Weights of a small masked spectrogram model.
Model: 8.76M parameters, log mel input, encoder arch vit, encoder activation relu, encoder moe soft, encoder num experts 16, encoder patch size [32, 4], encoder layers 8, encoder width 192, decoder width 256, decoder layers 2.
Rows from block 4 of the encoder of a small masked spectrogram model, named by matrix and row number. Rows with one number belong to one neuron. Each number is 50 + 12 x the weight over its row's rms, rounded and kept within 0 to 99. All counts start at 0.
After each neuron's rows are labels from the 100 clips, of 14848, where the neuron reaches its highest value: "responds to" is what is common among them. Only what is clearly more common there than usual is listed. The data: phrases spoken by 400 fixed synthetic voices.
# fc1: MLP up (encoder.blocks.4.mlp.fc1.weight, 768x192), inputs 117-155
# fc2: MLP down (encoder.blocks.4.mlp.fc2.weight, 192x768, transposed), outputs 117-155

fc1.165:53 49 58 63 52 59 42 36 32 46 53 67 66 63 47 43 36 39 28 54 43 57 47 65 29 53 57 56 47 62 57 54 35 66 52 23 51 42 61
fc2.165:53 63 41 31 47 43 55 37 54 62 40 69 33 55 68 43 56 49 45 27 69 60 34 85 55 50 44 55 50 45 26 33 56 41 35 45 60 48 73
responds to: /f/; muffled (low-pass)

fc1.519:45 74 57 54 56 62 64 38 54 63 58 41 52 59 67 40 56 43 63 53 65 41 51 58 43 37 76 30 49 41 47 40 47 53 57 58 55 54 36
fc2.519:40 67 61 42 43 76 49 33 46 73 72 58 51 47 42 58 53 34 58 39 93 59 58 31 57 41 48 57 48 65 53 70 55 52 41 61 66 65 48
responds to: /ɑ/; /s/; text has "stop"; text has "start"

fc1.254:56 36 50 63 77 54 59 31 47 42 28 39 65 52 47 44 42 58 44 57 44 53 60 65 40 47 81 35 58 46 51 70 26 64 46 34 44 51 43
fc2.254:59 62 46 42 45 45 63 49 55 42 31 41 60 60 66 36 57 53 47 60 55 53 57 45 54 56 45 38 50 55 56 61 52 66 58 56 51 66 48
responds to: mains hum; thin (high-pass); clipping; muffled (low-pass)

fc1.553:60 54 79 47 44 55 43 58 52 56 28 42 59 52 43 54 59 40 77 28 41 50 45 62 28 47 56 47 48 41 46 65 59 39 58 51 49 45 44
fc2.553:71 51 48 34 42 44 45 42 41 47 38 53 46 55 75 34 46 49 42 45 53 53 69 72 43 58 50 29 44 53 61 57 64 40 42 52 48 72 56
responds to: child-like voice

fc1.574:34 79 65 41 50 44 62 34 57 53 43 42 73 43 45 33 63 50 59 58 55 43 56 55 37 30 58 61 44 58 47 71 39 46 66 71 61 40 41
fc2.574:31 45 39 42 28 58 56 38 50 49 45 20 51 32 63 55 58 67 38 47 69 68 44 55 52 59 48 33 45 65 59 47 66 47 42 32 64 53 50
responds to: /tʃ/; /ʃ/; white noise; rumble

fc1.635:24 69 61 43 71 66 40 54 60 53 56 48 49 45 56 70 50 55 68 35 54 41 57 44 51 48 57 60 37 44 75 56 47 41 57 43 39 52 39
fc2.635:65 50 49 42 20 51 50 56 46 38 27 37 54 47 41 36 69 59 37 31 52 56 56 63 42 48 55 49 41 56 55 50 58 55 58 56 43 62 27
responds to: clipping

fc1.95:29 50 50 41 43 60 52 64 52 66 46 38 41 59 57 55 16 44 61 48 47 59 51 55 37 37 53 60 50 44 64 39 37 63 47 47 52 42 20
fc2.95:59 41 39 65 58 10 81 37 52 36 43 53 36 40 62 41 70 58 46 46 53 58 53 56 64 76 50 50 53 24 26 47 74 44 58 69 43 27 74
responds to: child-like voice; /ʃ/; /tʃ/

fc1.341:55 45 45 74 55 35 51 60 31 57 44 54 54 42 78 42 15 57 41 35 39 59 57 48 49 50 47 42 29 36 37 52 56 30 59 33 63 36 42
fc2.341:66 50 36 45 25 45 55 50 69 51 45 37 57 67 61 40 57 74 55 39 69 26 54 61 56 30 43 57 48 56 49 21 58 55 72 70 56 52 46
responds to: child-like voice; rumble; pink noise

fc1.89:44 60 44 54 45 43 35 62 39 66 47 51 38 74 75 57 34 52 53 57 52 70 55 49 43 39 52 32 42 39 41 42 40 42 72 34 57 39 25
fc2.89:45 66 55 45 41 35 43 57 57 55 32 58 56 50 53 57 59 61 54 33 48 51 48 59 43 57 57 49 51 77 55 50 46 27 45 61 54 76 57
responds to: /ɑ/

fc1.423:50 62 36 44 54 37 45 51 65 82 43 75 43 41 51 56 50 55 59 43 45 67 50 37 34 49 62 35 44 49 35 49 48 79 70 46 75 35 53
fc2.423:56 65 52 58 29 55 42 41 59 54 16 44 37 73 63 33 51 53 32 52 41 69 44 79 53 54 53 37 50 46 56 42 57 58 34 49 37 31 51
responds to: /ɑ/; /p/; text has "dropped"; mains hum

fc1.414:47 69 56 61 40 39 38 57 44 64 34 51 56 45 53 48 47 33 69 21 48 26 46 36 41 47 56 70 32 72 58 73 59 77 67 68 42 46 37
fc2.414:56 35 42 45 46 40 46 45 46 39 45 55 55 37 57 53 61 59 39 64 49 79 40 41 59 71 53 55 56 49 36 61 31 36 40 35 53 50 81
responds to: /ɑ/; child-like voice

fc1.295:53 43 40 30 46 58 34 59 53 51 44 39 40 52 36 70 30 40 57 74 68 66 63 48 38 39 47 41 31 66 69 52 32 36 56 38 34 53 44
fc2.295:44 40 51 68 50 29 80 56 53 68 32 52 52 48 51 46 63 59 53 40 43 55 50 50 60 58 49 41 44 48 61 44 53 64 47 61 35 47 47
responds to: clipping

fc1.401:30 66 53 65 68 56 43 49 41 45 47 53 53 50 50 67 55 37 63 38 46 24 57 62 52 48 58 43 43 74 53 48 52 46 51 66 47 57 23
fc2.401:54 40 60 51 53 40 58 57 52 59 38 47 24 48 58 45 60 52 43 53 44 59 43 34 49 51 65 68 53 42 31 63 40 61 44 55 70 41 42
responds to: /tʃ/

fc1.252:65 53 45 56 50 48 53 55 63 36 27 54 70 55 64 55 51 45 71 62 67 70 51 27 34 34 51 58 34 40 69 45 44 54 39 30 54 56 62
fc2.252:58 36 50 39 43 54 43 50 38 52 44 41 54 58 38 53 33 30 75 55 74 43 63 51 37 54 52 79 44 67 43 61 64 45 44 39 66 70 42
responds to: /ɑ/; child-like voice

fc1.608:27 64 45 53 62 67 63 36 65 48 56 58 47 41 60 54 58 65 47 40 32 46 73 41 54 54 60 52 66 61 37 69 36 40 57 56 43 55 52
fc2.608:42 50 46 45 17 51 41 52 58 62 56 44 30 39 58 41 54 35 63 49 70 48 47 32 50 48 46 44 43 59 47 53 53 68 58 47 44 44 35
responds to: mains hum

fc1.526:68 35 57 56 54 26 56 47 53 18 42 34 52 38 44 67 33 59 70 58 16 24 44 62 41 46 63 52 60 63 49 44 57 42 53 45 67 62 72
fc2.526:30 62 49 62 45 43 48 71 47 43 62 83 36 59 66 64 35 44 34 46 58 61 45 42 50 53 59 69 47 61 48 56 52 50 47 70 48 62 20
responds to: /p/

fc1.495:33 55 57 64 60 50 65 50 31 54 59 62 57 26 55 49 40 42 40 31 42 52 36 52 42 44 65 36 59 42 38 69 23 54 57 73 49 55 47
fc2.495:74 39 45 41 52 64 43 32 64 34 38 48 45 54 28 41 58 26 43 50 64 49 56 31 48 54 49 39 53 39 49 60 85 46 52 26 34 69 61
responds to: deep voice; /ʃ/; /u/

fc1.377:25 69 49 48 69 54 40 36 45 53 45 36 53 28 66 36 49 53 44 38 46 55 60 58 48 46 58 48 42 42 61 55 47 61 56 71 62 63 39
fc2.377:64 55 59 39 42 50 61 48 55 41 45 44 61 53 53 38 61 49 38 34 76 49 43 74 57 50 61 53 49 57 59 38 62 51 44 56 64 46 35
responds to: clipping; /ɑ/

fc1.153:35 41 38 44 49 54 55 56 51 61 71 33 61 31 60 68 39 56 58 46 24 45 61 68 47 47 50 57 45 56 48 33 55 47 60 42 49 46 55
fc2.153:76 55 49 33 34 46 44 33 48 42 31 46 40 54 40 28 64 46 43 48 54 69 30 39 44 48 49 49 52 45 57 61 48 84 54 52 45 57 47
responds to: deep voice

fc1.63:60 43 39 44 73 37 43 54 79 33 45 63 64 57 44 63 46 59 61 57 44 61 56 57 47 51 85 33 59 56 39 57 35 64 58 35 41 66 56
fc2.63:76 61 64 48 59 46 44 58 64 31 29 46 42 63 59 44 57 41 48 41 38 36 50 50 50 52 49 54 59 53 52 67 44 64 59 41 43 71 26
responds to: mains hum; clipping

fc1.673:62 55 78 53 49 48 50 55 41 23 40 51 58 47 52 54 34 29 71 49 38 57 46 55 28 47 55 51 41 66 52 62 61 48 57 41 38 36 60
fc2.673:43 58 43 20 45 56 49 49 64 46 52 49 54 65 63 66 55 62 55 44 60 44 60 52 52 52 55 36 46 54 46 59 49 56 49 33 43 62 57
responds to: /p/; child-like voice

fc1.331:21 63 56 37 43 60 62 42 40 62 42 26 49 36 55 63 53 49 65 69 74 43 64 65 45 33 73 73 58 58 55 47 40 52 64 61 47 63 47
fc2.331:31 61 60 67 45 69 41 56 70 34 46 43 42 51 33 48 55 51 64 62 48 42 42 51 66 58 68 41 65 37 68 62 83 45 54 45 74 60 40
responds to: /tʃ/; mains hum; /dʒ/

fc1.446:61 65 58 44 46 43 41 32 45 55 31 35 58 62 68 43 58 64 76 79 38 51 49 55 36 46 85 59 30 64 58 47 52 49 49 52 60 66 62
fc2.446:51 34 46 70 52 34 32 36 42 70 52 41 54 61 45 27 36 40 80 39 35 55 40 70 30 41 54 57 57 54 47 40 44 66 57 49 23 55 41
responds to: clipping; white noise

fc1.315:63 42 48 51 66 45 56 39 63 62 32 34 39 63 41 53 29 60 57 64 45 50 51 45 46 47 55 56 53 45 46 16 54 58 58 10 58 59 64
fc2.315:57 47 34 43 34 37 63 44 56 44 62 71 43 35 64 59 44 61 34 27 64 70 37 45 64 72 55 41 48 41 32 35 52 51 49 87 55 48 36
responds to: /tʃ/; mains hum

fc1.405:47 59 54 63 49 53 59 72 49 80 48 53 54 67 58 61 30 54 82 49 51 54 52 53 23 33 58 58 38 47 50 37 28 50 41 40 43 45 26
fc2.405:44 47 34 41 57 47 99 72 70 42 50 74 35 63 50 46 45 54 37 44 52 32 56 59 69 64 48 47 48 28 47 60 61 51 38 99 49 26 37
responds to: /tʃ/; /dʒ/

fc1.668:45 47 40 51 72 45 60 64 59 69 38 63 46 39 57 56 43 58 46 39 44 47 56 32 58 44 58 68 52 56 51 50 48 51 59 57 36 30 61
fc2.668:44 64 56 46 44 53 29 58 66 58 60 44 56 53 44 91 52 51 63 68 61 73 69 32 51 64 48 50 51 43 35 84 46 42 43 36 57 59 66
responds to: clipping

fc1.583:31 42 56 36 41 53 51 57 38 56 40 58 71 41 52 53 52 36 39 41 46 37 54 57 50 41 47 45 42 64 38 79 44 36 62 57 59 47 51
fc2.583:60 69 61 51 57 65 40 57 48 51 43 60 50 77 33 49 43 33 67 47 73 48 53 44 43 39 64 59 49 30 55 42 57 38 52 15 37 65 30
responds to: /f/

fc1.383:37 35 39 61 61 63 47 52 50 31 51 46 58 55 47 64 30 64 63 48 30 62 45 65 54 50 63 45 33 44 48 50 17 67 50 15 52 67 25
fc2.383:46 38 63 44 58 49 45 23 50 50 49 44 46 47 21 54 32 49 44 62 59 41 46 48 41 53 53 56 55 74 65 82 56 49 43 47 53 63 43
responds to: /p/; /z/

fc1.43:49 64 60 45 51 59 53 34 39 49 41 36 38 59 58 39 47 54 55 47 64 47 43 68 47 30 87 44 58 44 59 48 46 50 38 69 55 57 57
fc2.43:55 20 52 69 42 39 55 55 69 45 58 47 53 50 52 48 45 58 52 66 40 32 60 33 49 60 38 55 55 48 34 30 37 52 67 49 58 46 56
responds to: deep voice; /ɔ/

fc1.60:41 41 42 25 53 57 56 43 39 66 39 34 40 63 59 53 28 33 51 29 54 33 51 54 49 50 84 37 44 54 65 33 58 62 58 60 60 52 53
fc2.60:28 27 51 57 56 52 58 60 64 38 63 56 54 48 57 66 62 46 67 67 44 50 70 30 55 57 31 57 48 47 47 34 38 46 61 62 43 18 41
responds to: deep voice

fc1.496:21 72 54 39 47 58 75 31 37 71 31 43 71 54 47 75 57 46 55 61 72 45 46 48 45 48 66 58 52 49 44 68 37 45 53 64 56 52 41
fc2.496:43 56 50 14 34 51 69 48 57 51 38 50 43 53 57 72 58 47 51 54 52 65 62 66 66 60 53 58 42 60 45 55 71 21 29 57 42 36 72
responds to: /tʃ/

fc1.540:63 54 34 42 74 50 64 39 53 38 40 32 57 41 53 53 19 38 35 59 63 40 60 44 52 25 61 48 45 61 58 48 30 42 57 30 50 30 53
fc2.540:63 40 37 49 50 62 37 58 51 40 58 55 60 84 56 63 55 43 58 60 69 34 61 53 55 47 41 36 36 72 37 54 52 43 39 56 46 60 57
responds to: /ɑ/; child-like voice